config.toml
encoder_arch = "vit"
model = "image FSQ autoencoder"
dataset = "pen-drawn characters of a made-up script with 800 signs"
train_examples = 395000
image_size = 32
crop_scale_min = 1
horizontal_flip = false
bottleneck = "fsq"
downsampling_factor = 8
encoder_norm = "layernorm"
encoder_norm_position = "pre"
encoder_activation = "gelu"
encoder_head_dim = 32
encoder_fused_qkv = false
encoder_bias = "qkv"
encoder_qk_norm = true
encoder_layer_scale_init = 0.01
encoder_parallel_block = true
encoder_moe = "expert_choice"
encoder_num_experts = 8
encoder_moe_every = 1
encoder_expert_mlp_ratio = 0.25
encoder_experts_per_token = 2
encoder_shared_expert = false
encoder_patch_size = [8, 8]
encoder_conv_stem = false
encoder_layers = 6
encoder_width = 256
encoder_positions = "learned"
loss = "mse"
latent_channels = 5
decoder_norm = "batchnorm"
decoder_activation = "gelu"
decoder_widths = [48, 96, 144, 192]
decoder_blocks_per_level = 2
decoder_block = "basic"
decoder_attention = false
decoder_upsampling = "pixel_shuffle"
levels = 7
residual_init = "scaled_by_depth"
optimizer = "soap"
beta2 = 0.999
lr = 0.0017
beta1 = 0.95
shampoo_beta = 0.999
eps = 1e-08
precondition_frequency = 32
max_precond_dim = 512
one_sided = true
adamw_lr_other_params = 0.0011
steps = 11400
batch_size = 256
epochs = 7.4
lr_schedule = "linear"
final_lr_fraction = 0.05
warmup_steps = 340
weight_decay = 0.2
adamw_weight_decay_other_params = 0.05
Rows from block 0 of the decoder, named by matrix and row number. Rows with one number belong to one channel. Each number is 200 + 30 x the weight over its row's rms, rounded and kept within 0 to 999. All counts start at 0. After the name is the row's rms in percent of the matrix's.
# convs0: first 3x3 conv (decoder.mid.0.convs.0.weight, 192x192x3x3), inputs 180-188, a 3x3 kernel for each
# convs1: second 3x3 conv (decoder.mid.0.convs.1.weight, 192x192x3x3, transposed), outputs 180-188, a 3x3 kernel for each
convs0.123,098,194,181,155,184,197,217,148,201,183,179,226,223,198,200,213,187,251,230,205,227,190,198,168,146,173,200,220,184,216,196,195,180,177,229,208,194,148,173,144,237,241,229,164,170,156,164,213,208,183,230,148,248,180,195,174,195,170,178,146,149,164,193,171,219,169,144,246,194,238,249,174,197,244,204,140,173,188,242,187,213,187
convs1.123,105,181,230,235,171,134,197,214,212,241,175,193,182,192,209,169,171,216,187,189,210,207,178,163,186,231,200,248,194,164,213,143,232,204,295,215,210,183,189,215,236,194,218,190,190,215,137,143,186,228,208,223,188,176,244,186,176,214,197,136,246,186,174,180,180,210,214,188,266,140,245,201,191,185,212,191,187,207,221,245,230,170
convs0.124,089,183,153,155,177,184,195,193,235,124,236,230,159,180,211,206,214,216,144,225,199,182,194,179,152,221,130,184,237,172,223,186,188,150,145,209,213,224,191,214,174,199,204,236,191,192,198,141,234,192,174,198,196,204,224,157,171,217,256,175,207,185,142,203,180,246,229,193,201,222,160,203,193,183,206,175,188,202,243,238,219,229
convs1.124,085,173,301,167,224,221,140,222,188,181,244,196,237,199,162,189,207,175,157,230,166,253,209,232,178,161,195,174,200,146,257,143,243,238,210,219,208,179,180,267,212,229,219,204,214,186,143,163,229,177,274,236,216,225,242,195,196,156,178,219,157,138,203,234,191,190,200,194,180,205,212,278,141,207,221,164,221,148,147,143,209,198
convs0.125,085,209,195,202,202,188,231,189,219,125,167,207,177,187,280,192,216,199,183,241,250,194,178,233,241,127,223,214,230,159,236,173,133,211,180,219,185,187,191,218,200,204,231,125,207,172,164,192,247,165,185,166,184,222,226,190,185,168,154,220,195,168,190,235,230,204,202,192,205,172,172,227,207,209,176,194,218,189,163,252,131,245
convs1.125,091,234,180,198,181,171,227,244,190,215,236,138,177,179,216,213,229,180,201,154,202,168,171,199,172,184,225,195,213,155,226,193,208,256,139,199,178,238,220,218,166,214,206,204,204,217,124,200,221,163,231,220,152,219,223,200,190,223,238,173,207,169,191,183,191,218,217,208,203,171,200,175,162,188,184,237,227,231,190,183,173,201
convs0.126,105,188,179,194,168,223,188,173,267,193,184,190,184,111,151,219,199,193,163,186,181,179,224,205,195,141,192,180,161,181,219,170,149,246,160,199,191,251,151,199,219,221,204,215,180,185,203,204,217,211,243,237,231,208,181,187,207,158,201,197,156,196,232,153,196,173,137,185,241,206,219,220,233,235,219,214,242,224,210,192,192,208
convs1.126,104,182,163,208,177,192,128,201,194,156,222,196,231,152,146,258,159,151,129,216,221,214,196,208,181,244,143,165,159,225,226,180,147,227,146,175,203,217,213,192,151,262,209,206,230,204,205,161,189,214,237,224,282,259,289,245,165,267,227,210,145,187,169,222,217,219,187,187,230,249,217,217,160,227,200,274,156,210,190,185,165,164
convs0.127,105,189,245,227,161,213,241,193,154,138,178,236,194,170,150,237,160,277,196,169,165,200,192,174,185,227,192,121,219,194,189,174,217,217,191,159,203,177,189,227,180,220,173,227,247,205,160,273,150,175,207,235,219,220,177,219,189,175,242,250,219,180,203,248,258,173,141,203,203,199,202,262,178,209,200,215,164,192,200,221,178,168
convs1.127,105,215,253,117,182,131,248,200,143,201,224,179,211,180,153,218,197,171,206,267,194,221,188,200,181,196,203,209,207,199,234,225,210,158,212,181,201,197,194,193,252,221,203,175,238,185,199,189,256,175,199,169,203,212,239,196,189,232,219,207,223,159,223,192,196,222,250,195,219,163,202,160,215,173,172,170,172,135,189,119,155,186
convs0.128,100,186,164,191,218,190,209,203,177,178,217,174,229,223,206,191,193,174,170,221,149,186,224,221,234,235,189,138,204,207,195,226,154,175,222,195,166,199,229,140,183,219,172,172,265,216,168,224,154,209,160,174,167,189,208,209,248,222,187,191,215,218,157,132,221,160,198,179,281,183,221,125,231,231,174,185,247,236,185,251,168,203
convs1.128,105,211,194,186,204,246,155,201,169,203,199,193,191,220,197,135,188,210,125,212,202,163,200,156,152,208,167,130,185,211,187,148,191,192,247,166,179,194,209,151,235,190,193,188,202,180,251,187,172,250,174,207,202,154,227,181,235,214,199,187,208,228,147,258,180,232,209,221,182,218,206,226,128,207,274,112,146,202,156,191,153,169
convs0.129,106,173,170,240,117,185,203,198,165,186,224,220,224,231,222,196,181,158,210,181,186,229,179,211,170,148,166,190,118,270,201,229,160,195,188,200,220,234,210,190,199,190,177,162,174,231,178,163,239,197,211,160,192,228,147,178,206,220,184,189,225,168,240,216,204,181,196,246,162,203,172,263,188,212,175,224,199,141,180,203,163,153
convs1.129,108,168,232,234,245,199,191,147,196,165,210,217,211,233,141,161,204,215,146,221,247,189,258,175,203,189,239,158,209,216,203,210,214,164,233,198,191,213,197,251,251,207,141,212,160,176,196,221,172,297,213,163,128,210,187,206,231,165,245,198,231,205,169,162,226,141,257,221,150,215,256,204,196,233,191,173,250,176,214,198,164,154
convs0.130,102,196,181,225,183,140,181,238,216,194,225,193,215,176,242,199,220,213,156,169,177,240,176,250,193,228,169,232,255,210,207,164,207,223,241,185,246,173,214,145,254,129,217,163,216,194,221,120,189,189,128,224,180,236,154,181,163,208,201,213,189,195,171,228,196,179,217,212,172,171,211,207,208,182,160,192,153,151,175,218,225,192
convs1.130,105,239,216,162,186,192,206,132,199,222,226,197,121,230,184,213,170,224,174,228,183,180,226,226,207,139,191,177,149,218,186,203,182,210,185,159,177,236,190,252,213,209,216,253,211,253,223,235,182,197,238,215,192,236,159,154,208,237,225,219,215,193,199,190,188,177,213,229,153,233,169,188,215,201,147,207,239,213,280,140,183,185
convs0.131,092,177,235,162,227,238,201,187,209,184,198,177,182,279,197,174,203,217,194,239,147,185,167,242,183,219,209,154,185,216,177,170,195,146,161,188,153,205,254,192,207,185,165,273,158,215,174,174,173,189,208,199,204,234,194,227,219,220,140,226,207,214,210,142,191,185,161,218,199,190,168,177,247,202,263,250,176,214,207,144,212,226
convs1.131,090,229,178,208,205,164,239,203,193,182,185,206,221,212,154,206,217,225,140,163,180,162,199,223,225,152,226,197,178,263,216,174,296,227,183,188,174,151,199,218,181,179,208,222,182,134,274,185,190,166,227,167,113,204,189,248,189,166,169,211,214,186,217,210,185,255,193,245,223,186,266,143,254,185,182,143,150,218,191,183,220,175
convs0.132,087,207,186,209,190,209,241,203,241,211,192,219,238,193,161,227,212,173,220,166,210,165,157,238,157,174,195,196,182,208,220,161,199,169,213,168,197,227,172,209,218,180,198,195,197,214,192,179,209,179,226,185,202,148,202,187,191,263,184,162,166,207,215,250,221,203,182,213,180,202,196,197,201,203,208,215,246,239,242,239,195,233
convs1.132,089,200,238,231,197,251,150,242,178,78,149,208,217,207,224,145,202,171,205,149,224,208,189,177,238,260,160,159,222,143,195,162,200,217,257,205,222,153,207,198,206,224,206,151,194,202,212,224,198,181,178,230,269,196,214,188,212,193,168,240,147,216,208,231,207,210,163,146,245,223,218,242,128,177,267,170,198,228,166,162,191,171
convs0.133,103,168,155,219,154,173,225,157,187,188,207,155,174,187,200,186,167,200,139,221,150,181,226,215,150,206,175,178,177,206,187,177,219,236,210,182,186,202,224,168,150,154,207,270,201,253,232,180,207,171,176,224,150,210,198,185,220,206,164,256,178,188,166,200,178,232,200,197,184,202,197,190,203,170,193,170,169,223,172,196,126,178
convs1.133,101,185,188,200,206,252,138,215,173,195,231,167,196,167,261,174,140,171,290,157,232,169,200,188,215,197,181,214,131,203,242,214,214,175,185,225,214,205,258,232,220,197,157,229,160,207,203,187,182,169,160,170,160,203,221,199,228,164,232,204,166,189,200,274,197,210,210,187,188,252,184,226,176,254,172,235,169,188,233,215,240,200
convs0.134,089,195,189,193,245,209,196,150,184,236,204,164,188,232,222,203,186,190,243,267,196,169,239,231,203,106,182,223,199,192,219,214,251,175,219,154,129,209,184,141,231,234,269,202,150,167,187,188,173,221,235,164,181,214,239,191,238,214,194,188,175,222,178,185,205,194,202,203,211,248,184,234,173,176,184,180,175,175,138,123,150,212
convs1.134,094,201,235,180,209,239,208,140,203,178,209,237,204,204,225,176,213,172,202,188,224,240,195,195,178,198,172,226,219,159,174,178,227,145,213,249,235,186,214,179,231,223,198,173,210,211,256,238,201,225,185,185,225,161,202,185,244,236,194,221,215,192,197,130,216,170,238,139,260,189,220,188,214,234,167,195,151,242,164,189,186,165
convs0.135,101,169,236,213,239,152,203,182,181,218,225,180,193,214,155,199,197,218,140,224,184,224,168,169,148,149,192,211,182,212,182,155,143,190,184,194,160,153,266,210,265,190,175,186,187,193,161,219,163,200,169,217,250,196,155,151,194,207,142,254,208,163,205,195,193,191,191,227,137,197,208,163,176,161,226,205,226,192,156,124,217,193
convs1.135,101,200,217,191,207,159,245,216,127,259,226,217,240,211,246,194,213,179,206,219,200,215,180,215,163,202,199,141,149,205,216,187,275,154,194,207,194,253,197,173,184,225,210,188,217,204,223,178,131,212,194,153,182,158,222,233,209,184,168,215,223,213,123,211,257,189,195,159,256,149,166,209,239,179,245,262,271,296,212,185,221,228
convs0.136,103,215,160,187,183,216,227,197,253,172,197,278,177,249,221,252,221,225,176,193,183,227,207,230,196,222,206,229,199,181,190,166,186,195,157,157,227,224,215,190,208,145,245,150,235,143,242,228,179,222,173,186,240,182,185,190,231,207,210,202,169,205,253,156,165,131,200,223,173,233,220,211,184,200,211,210,205,157,168,193,133,184
convs1.136,105,268,157,208,181,203,233,188,140,175,230,187,204,161,204,185,249,119,241,186,207,180,211,229,181,187,215,210,187,221,193,230,238,222,219,199,232,247,217,184,196,246,137,205,200,233,233,221,219,153,205,190,221,239,273,198,171,188,195,197,225,194,216,167,199,226,114,188,217,170,221,180,242,221,167,218,178,200,207,236,212,226
convs0.137,088,212,179,237,272,191,130,194,186,164,234,222,222,151,223,193,163,200,139,225,239,221,226,213,220,199,222,197,183,144,235,170,179,168,211,178,186,223,167,213,196,173,176,166,128,200,172,259,213,195,206,149,176,184,144,173,174,173,214,236,196,212,176,167,202,223,199,180,186,176,134,214,144,175,190,197,178,178,183,197,198,177
convs1.137,088,259,145,170,166,258,214,222,212,252,194,186,167,200,252,225,238,191,155,144,186,207,188,183,161,239,168,259,183,202,205,228,127,222,170,219,231,210,205,222,203,203,164,237,205,182,207,164,272,195,263,167,202,193,176,223,241,189,176,220,164,164,175,252,220,218,209,165,180,251,158,209,165,219,178,166,174,186,154,248,192,228
convs0.138,103,188,197,175,194,195,186,154,187,189,203,151,183,198,154,178,185,212,232,172,191,184,182,195,198,186,188,190,158,192,175,199,167,214,166,198,179,247,182,179,202,225,206,160,212,225,217,203,183,192,238,203,192,216,140,221,211,196,175,210,183,176,203,219,200,191,204,142,212,199,215,179,246,215,157,194,174,247,174,257,127,152
convs1.138,107,155,269,193,217,180,173,193,213,190,205,172,195,175,175,196,187,169,164,165,200,222,228,215,236,212,192,192,175,247,194,180,165,177,215,206,183,215,201,190,202,202,182,164,161,195,172,244,267,173,236,226,220,159,206,189,191,235,229,216,210,203,203,224,166,200,217,218,182,220,228,193,158,208,189,134,182,216,172,182,193,184
convs0.139,101,168,189,191,200,194,245,172,234,129,140,209,230,220,218,206,169,234,131,205,151,180,207,196,170,287,226,184,175,235,240,198,186,224,201,168,221,179,143,228,224,217,213,197,224,215,221,202,158,214,163,197,189,235,193,186,234,182,173,193,187,163,209,214,194,178,201,202,137,208,199,224,222,208,190,203,179,199,157,188,153,193
convs1.139,105,216,171,207,218,131,224,211,202,183,213,186,257,253,238,104,237,213,251,158,181,193,218,179,223,167,182,238,188,227,220,219,238,229,261,208,217,192,164,203,241,194,177,217,228,163,230,218,157,172,260,187,151,208,198,215,197,156,178,216,221,232,205,184,241,218,217,183,214,207,174,219,191,137,239,188,145,223,268,172,174,236
convs0.140,085,181,220,204,189,223,234,164,213,195,164,168,177,200,187,211,190,214,199,174,152,208,227,290,182,267,186,172,211,232,208,193,196,220,100,207,179,216,174,218,235,140,183,209,224,229,171,215,172,202,257,183,265,194,226,175,201,248,209,270,203,160,191,201,182,203,215,194,225,281,168,225,176,190,232,168,239,201,238,197,192,251
convs1.140,077,239,218,175,199,192,120,203,171,171,157,174,155,178,194,150,256,192,190,228,198,252,199,215,162,202,188,175,236,94,239,249,195,165,231,190,238,123,218,228,234,175,183,203,187,219,305,228,191,217,188,193,225,230,217,214,189,163,168,220,203,194,237,186,200,223,205,214,220,174,178,215,177,192,190,211,108,182,179,167,187,196
convs0.141,116,177,239,196,201,195,213,229,197,155,204,207,205,210,202,222,211,181,203,197,252,260,201,172,233,202,214,184,250,232,205,208,204,221,266,208,216,181,213,179,148,192,203,230,197,172,205,185,167,195,203,217,159,187,144,200,240,167,179,219,192,215,183,159,178,214,161,200,213,206,243,179,166,233,184,251,221,184,223,156,196,162
convs1.141,093,278,155,203,120,210,196,192,154,194,200,171,213,177,185,179,177,135,207,181,221,244,161,207,240,227,241,192,175,237,158,112,184,201,189,230,168,144,201,219,236,132,239,201,245,192,152,184,229,162,222,140,164,219,175,170,176,192,200,153,256,201,166,190,218,174,179,180,160,202,171,180,205,159,198,170,90,134,220,178,147,177
convs0.142,098,210,183,183,175,146,148,207,188,217,222,155,220,171,190,211,208,202,178,240,221,180,151,188,175,193,262,185,166,159,200,149,200,176,215,198,169,217,201,123,221,183,246,199,157,165,191,179,158,206,148,253,220,184,194,183,155,214,181,191,89,198,162,207,196,171,181,245,143,145,186,219,213,238,169,193,183,227,120,231,240,209
convs1.142,098,182,285,180,205,186,194,187,273,246,242,194,162,237,181,246,115,224,229,173,192,191,228,226,178,214,157,201,239,182,196,198,176,195,205,174,226,225,177,232,215,240,134,162,162,220,204,239,148,196,187,190,274,205,207,190,182,186,215,211,184,150,184,209,180,218,188,239,196,183,247,178,238,186,196,209,261,223,253,221,172,193
convs0.143,094,169,224,179,149,111,213,188,159,197,203,154,217,150,192,174,242,266,222,181,195,238,177,165,139,138,172,152,199,173,216,195,199,172,255,151,177,231,182,174,163,171,197,189,244,206,201,245,177,206,249,184,125,199,182,177,207,189,184,250,202,192,137,211,200,199,194,187,177,216,192,200,255,201,145,227,203,210,178,204,192,142
convs1.143,097,205,152,199,215,189,163,225,179,172,192,170,166,212,277,151,227,163,209,240,236,202,215,211,174,185,175,206,171,212,158,216,154,238,219,248,186,226,224,161,178,195,215,212,165,168,182,196,212,193,240,203,213,164,213,192,198,226,202,251,168,231,165,243,228,141,202,144,282,171,155,192,148,163,185,153,173,186,166,131,226,196
convs0.144,107,197,189,193,246,204,203,225,201,146,186,271,203,180,203,201,231,210,170,159,197,184,256,157,222,204,206,155,128,206,162,191,199,212,207,150,186,203,217,154,154,248,192,181,213,210,213,227,194,207,139,165,188,262,226,180,218,176,194,208,182,219,91,192,217,155,192,157,224,138,184,197,209,141,232,213,233,189,254,185,195,177
convs1.144,105,218,198,142,184,305,248,196,225,214,187,231,180,280,232,228,192,210,206,197,195,199,166,188,184,227,235,190,185,205,215,164,208,210,184,218,199,183,180,170,252,216,205,203,217,210,149,175,196,239,229,193,200,251,181,177,179,201,158,279,150,272,160,162,212,197,182,197,183,230,197,224,208,167,176,223,185,188,206,272,187,210
convs0.145,083,290,197,210,241,215,202,178,184,194,249,171,223,207,176,187,196,186,219,182,172,182,213,203,169,241,174,229,239,219,160,246,195,210,223,192,224,217,177,130,193,205,183,204,214,174,216,216,163,211,169,162,221,173,129,175,151,157,225,198,192,197,164,199,167,216,137,206,178,183,205,201,164,197,218,172,201,220,180,181,176,156
convs1.145,084,146,244,193,221,206,147,199,196,205,210,159,160,145,149,180,242,216,199,202,210,183,218,203,140,217,172,176,153,251,124,193,175,222,168,202,226,214,215,171,209,186,194,239,241,228,148,176,183,201,206,194,206,202,279,209,204,191,207,262,198,177,203,204,176,232,199,170,217,181,126,215,170,114,196,180,206,208,196,138,166,177
convs0.146,137,189,201,174,187,162,188,222,197,201,219,196,190,160,213,197,182,185,148,155,150,195,224,197,131,184,247,180,194,221,200,229,217,180,203,191,182,236,178,189,209,194,160,172,208,231,195,205,207,216,156,238,230,242,178,174,210,173,189,207,183,207,203,202,201,211,195,187,195,202,177,234,150,177,212,204,115,165,145,222,286,169
convs1.146,124,256,195,160,236,160,216,182,189,192,236,212,191,247,352,234,219,139,214,262,188,224,136,259,220,190,203,177,179,217,154,204,219,192,201,271,195,204,269,190,196,168,207,222,220,232,246,223,229,200,191,187,150,164,195,166,208,227,207,204,147,233,195,231,223,236,177,192,212,206,201,150,214,231,251,227,189,211,236,163,194,244
convs0.147,097,173,219,211,225,210,157,199,231,203,200,188,122,214,251,107,194,212,190,144,151,210,176,209,197,193,209,225,153,212,141,199,244,229,145,196,214,192,221,213,227,164,212,248,164,234,195,182,224,227,221,169,177,190,155,194,205,182,193,202,201,204,202,198,218,253,163,209,174,221,193,229,200,162,186,210,206,222,182,176,176,185
convs1.147,108,224,223,162,215,171,205,199,228,206,243,190,183,182,224,172,245,201,195,198,206,261,156,251,183,205,216,190,180,231,207,212,237,185,247,204,184,230,215,231,234,179,214,190,192,193,296,195,172,173,186,179,237,177,187,181,234,154,198,232,176,167,231,221,206,191,185,267,207,236,161,183,168,231,257,187,250,210,205,201,180,163
convs0.148,103,168,180,187,218,217,188,219,230,214,182,208,199,221,233,180,191,187,173,166,176,274,194,177,229,203,235,177,222,177,214,172,198,212,188,224,130,181,172,213,177,235,153,211,256,205,180,228,161,201,230,193,181,177,163,241,185,208,227,222,179,223,225,178,203,190,160,217,236,166,225,224,208,150,181,193,250,178,201,186,150,210
convs1.148,107,219,146,204,182,233,276,197,195,171,242,208,212,151,213,170,231,133,163,241,120,177,212,195,205,219,249,168,203,224,174,222,221,208,176,165,218,216,187,225,234,216,195,201,210,191,193,254,261,259,232,244,230,216,203,297,195,205,178,167,156,187,187,212,181,223,176,184,166,204,192,205,179,167,187,193,169,145,158,147,194,166
convs0.149,097,209,182,195,179,142,258,186,207,182,169,183,213,171,175,96,207,211,197,169,237,212,154,206,239,203,191,158,224,148,196,171,209,167,136,222,190,232,201,185,151,231,199,197,166,209,171,201,214,195,188,225,225,191,175,196,195,197,149,219,197,208,197,236,170,200,216,231,186,148,144,186,192,138,195,161,209,131,234,222,252,166
convs1.149,098,259,149,152,171,218,236,198,219,180,192,183,155,203,239,232,230,191,212,256,216,251,147,212,209,208,163,203,200,209,252,293,146,183,175,238,180,241,200,185,176,214,199,178,201,217,227,168,200,191,194,200,153,180,223,188,169,238,174,189,220,191,229,193,238,172,199,197,283,192,167,187,240,284,216,174,136,237,259,209,194,221
convs0.150,095,139,225,189,227,197,180,163,179,225,173,157,217,160,222,185,218,190,230,158,179,217,193,202,217,175,209,146,166,217,272,191,251,121,216,184,218,220,213,236,213,174,123,130,230,164,173,212,159,250,216,205,162,195,136,193,269,191,146,228,189,187,160,205,186,199,197,182,199,213,210,165,142,182,166,205,165,194,164,201,132,153
convs1.150,096,155,216,235,205,167,199,257,217,240,236,236,179,216,273,150,215,252,256,208,172,227,158,218,141,254,190,202,233,166,198,205,197,187,221,150,193,244,208,213,241,215,171,179,188,165,263,192,190,147,181,191,229,152,228,230,182,201,199,226,200,220,231,182,187,204,171,197,216,281,230,156,187,257,217,149,160,182,270,227,244,219
convs0.151,091,190,206,206,159,165,203,202,180,210,163,172,244,203,226,202,221,228,167,233,175,253,239,212,206,213,173,164,181,148,220,162,165,122,212,170,177,253,188,189,211,145,213,189,191,143,228,168,243,180,181,133,178,271,182,199,182,200,190,162,196,173,209,166,156,222,193,234,187,222,148,277,166,161,189,159,127,169,162,152,160,141
convs1.151,096,147,197,244,175,176,246,226,181,235,263,234,220,149,204,243,204,177,225,184,220,216,183,194,117,182,196,211,192,191,213,150,195,208,168,164,253,223,199,187,177,195,178,217,219,225,163,215,218,192,185,243,195,189,206,239,170,216,187,198,184,156,221,199,208,226,165,195,222,191,204,146,231,188,267,181,222,242,196,176,183,205
convs0.152,095,196,205,150,216,174,158,273,221,196,188,245,224,241,230,219,205,231,204,231,202,212,214,217,237,191,196,202,200,224,187,205,203,142,199,158,201,199,209,223,178,206,219,249,182,190,190,182,147,166,225,218,167,212,211,181,176,219,200,178,191,197,174,124,204,171,191,214,204,184,175,214,169,199,198,213,176,201,232,199,206,201
convs1.152,098,236,243,213,226,179,206,190,187,155,246,223,176,198,187,276,157,170,159,194,203,199,185,218,198,162,221,238,190,230,189,170,221,182,222,248,161,211,173,228,222,186,135,131,206,231,225,189,227,130,226,195,196,246,138,222,234,189,214,193,195,185,214,201,204,241,171,218,255,178,164,187,233,208,186,215,199,252,252,171,254,147
convs0.153,100,172,176,208,178,183,180,180,172,215,202,186,204,192,128,265,189,208,138,195,190,201,216,180,169,185,191,166,218,202,176,192,234,196,237,160,169,176,211,221,215,263,192,196,163,180,230,181,153,156,224,188,213,223,167,219,233,195,178,159,134,209,145,142,164,233,204,202,163,221,176,218,178,183,250,152,177,162,201,188,194,235
convs1.153,104,206,203,249,170,263,228,178,220,225,219,170,261,165,285,202,266,207,117,156,221,209,202,198,176,235,214,202,248,157,158,230,216,149,219,173,215,209,246,178,202,254,236,185,224,159,194,200,221,201,202,162,247,170,194,244,207,202,197,204,154,156,218,230,147,223,217,184,228,227,263,151,193,188,250,217,192,252,233,269,236,239
convs0.154,101,210,229,147,154,249,230,152,206,208,213,222,152,161,188,178,168,202,180,206,114,207,230,213,165,192,174,170,222,232,217,180,246,225,214,185,224,209,177,203,233,189,208,161,163,203,240,215,195,187,241,142,172,171,245,203,224,196,257,169,211,152,153,219,193,162,174,198,242,215,251,181,228,237,150,181,229,162,208,259,240,204
convs1.154,098,191,197,170,169,234,218,171,163,231,176,200,173,147,202,226,172,198,133,215,228,145,251,178,198,203,210,228,195,208,232,231,233,234,208,181,212,169,231,194,219,192,196,184,200,244,195,187,233,164,224,235,187,219,233,162,170,195,161,268,194,180,195,156,183,191,157,167,233,235,189,227,198,191,214,212,103,216,239,186,195,117
convs0.155,093,184,188,210,213,238,212,153,229,215,248,239,180,165,224,229,177,235,181,191,178,193,237,208,211,173,228,209,212,198,146,198,226,169,202,190,190,171,199,215,211,164,200,203,120,185,202,255,213,147,191,167,171,190,213,198,176,167,195,193,203,180,213,201,172,248,174,241,189,191,135,167,187,213,208,174,198,177,202,225,206,188
convs1.155,087,174,164,189,175,242,186,154,227,217,222,162,155,208,203,194,224,189,169,191,227,212,196,192,155,183,218,179,235,230,221,176,196,147,170,172,223,240,179,206,219,165,191,267,198,177,188,242,192,232,182,154,207,168,146,199,210,187,207,244,225,214,169,161,213,226,242,177,179,192,212,141,155,227,188,236,180,185,204,155,184,117
convs0.156,093,159,176,237,197,193,202,199,175,210,208,195,189,189,210,186,232,267,155,224,218,224,165,174,185,185,234,192,248,184,253,178,178,146,196,220,221,172,263,173,212,222,193,182,229,208,159,192,189,217,224,200,209,173,188,208,181,229,154,212,257,184,245,186,153,212,161,214,182,219,200,196,234,196,181,158,177,207,212,180,191,165
convs1.156,095,150,222,192,202,255,177,207,240,168,247,178,196,256,188,242,159,203,174,210,132,215,182,233,185,181,184,168,176,176,230,243,202,163,217,248,187,226,139,251,177,179,233,163,244,157,167,163,223,163,228,255,216,206,127,187,253,159,221,168,207,174,192,191,207,200,224,242,201,227,243,135,218,198,153,226,232,250,159,174,187,221
convs0.157,087,152,132,161,142,202,170,180,182,208,194,226,177,194,193,225,162,182,161,187,221,201,185,185,239,158,201,213,184,204,166,189,182,200,204,188,211,260,157,225,196,150,122,171,239,214,256,195,99,239,224,176,159,190,212,177,178,174,196,173,156,204,162,171,176,192,183,197,170,129,180,252,223,260,176,161,204,196,194,155,195,207
convs1.157,091,203,195,237,190,220,197,204,173,195,242,204,182,182,242,219,221,183,236,203,202,206,178,217,177,194,134,231,258,160,191,155,166,205,228,185,224,203,261,179,191,183,175,193,242,202,152,197,215,171,180,207,199,235,187,201,171,306,189,240,209,214,161,203,229,158,220,149,250,160,191,215,193,205,195,271,171,209,216,204,207,200
convs0.158,089,197,206,215,248,193,234,208,163,235,256,202,218,214,171,184,230,203,233,172,184,197,193,218,223,266,209,177,211,163,165,177,189,199,177,184,176,196,206,185,184,141,228,194,88,262,216,150,206,177,156,206,155,185,223,235,156,176,194,241,209,170,232,196,203,146,183,189,167,168,138,211,182,205,205,186,166,191,175,175,182,203
convs1.158,085,220,185,257,184,162,221,178,208,231,146,230,121,201,248,222,232,149,233,225,213,150,187,277,182,144,213,221,179,222,189,186,196,190,173,172,176,215,203,165,247,181,175,226,204,215,148,159,217,190,220,207,207,186,139,202,180,218,226,236,213,192,213,193,168,205,255,198,179,244,209,190,141,238,162,164,186,202,194,179,167,202
convs0.159,093,172,195,164,205,211,223,203,202,204,274,221,166,154,194,181,186,145,185,205,218,175,175,159,197,236,158,183,172,219,222,175,229,159,179,219,159,202,214,196,228,156,175,203,191,192,213,171,196,197,158,185,224,203,184,153,215,187,159,193,214,184,187,209,198,134,190,213,216,185,252,141,187,195,241,198,153,214,238,228,235,224
convs1.159,092,224,189,190,161,239,195,169,174,209,142,237,204,118,214,259,268,164,155,240,188,228,186,191,198,184,179,247,202,191,212,194,223,155,230,238,208,196,264,171,208,204,179,207,138,214,225,156,170,225,230,135,214,228,204,198,205,184,200,188,156,198,206,205,146,243,180,212,226,207,281,156,186,214,197,235,197,219,166,211,175,208
convs0.160,107,163,149,281,205,221,242,223,196,197,164,200,184,194,183,222,210,209,175,170,195,180,177,260,147,204,193,190,198,212,181,225,181,175,166,173,207,167,180,169,247,172,215,175,215,218,188,204,181,191,165,236,178,204,179,223,200,222,181,194,228,155,145,191,229,177,175,205,182,183,178,194,194,214,174,152,169,249,166,236,228,210
convs1.160,109,218,204,174,220,160,177,148,134,232,237,205,196,148,226,188,222,188,200,204,184,216,205,322,226,170,185,233,172,211,239,236,212,169,215,272,139,245,190,213,189,199,157,194,173,254,230,236,199,132,239,192,205,183,224,189,246,160,203,208,246,188,178,177,227,238,245,215,220,199,231,153,165,201,159,196,227,161,251,188,257,225
convs0.161,111,204,138,225,214,208,190,237,188,180,216,191,205,153,227,164,194,174,164,261,179,185,163,174,184,220,238,185,182,230,237,177,181,192,228,205,201,183,204,175,174,229,195,230,214,220,234,197,144,183,210,220,243,193,152,211,187,218,182,153,217,149,261,200,189,191,247,174,209,157,239,197,236,191,206,141,211,201,203,194,228,185
convs1.161,111,218,257,115,187,186,280,244,241,202,190,233,180,225,174,208,248,305,219,236,234,226,191,185,188,160,258,242,173,169,226,231,216,212,179,253,228,265,175,175,244,218,213,176,198,233,193,181,144,195,170,208,232,239,160,151,196,215,184,229,179,175,177,215,236,170,251,218,224,152,132,187,254,259,139,174,158,221,205,176,204,240
convs0.162,110,190,173,212,203,159,190,181,198,175,203,195,164,222,200,150,185,175,154,205,169,189,220,152,129,152,163,232,168,223,200,164,193,215,217,193,196,180,176,157,176,246,204,227,210,185,213,174,262,185,248,147,169,212,188,188,202,210,149,167,205,165,189,213,183,247,157,189,208,212,194,213,182,203,226,133,228,232,144,174,223,213
convs1.162,106,148,188,199,143,189,209,184,195,202,176,203,207,246,227,161,242,194,262,149,207,205,209,214,170,254,250,253,225,188,184,192,183,222,205,233,243,170,181,192,228,123,274,220,154,176,238,216,213,241,173,201,137,262,210,197,275,189,178,196,244,247,164,217,215,199,234,263,200,210,190,202,200,189,186,211,234,138,160,199,225,205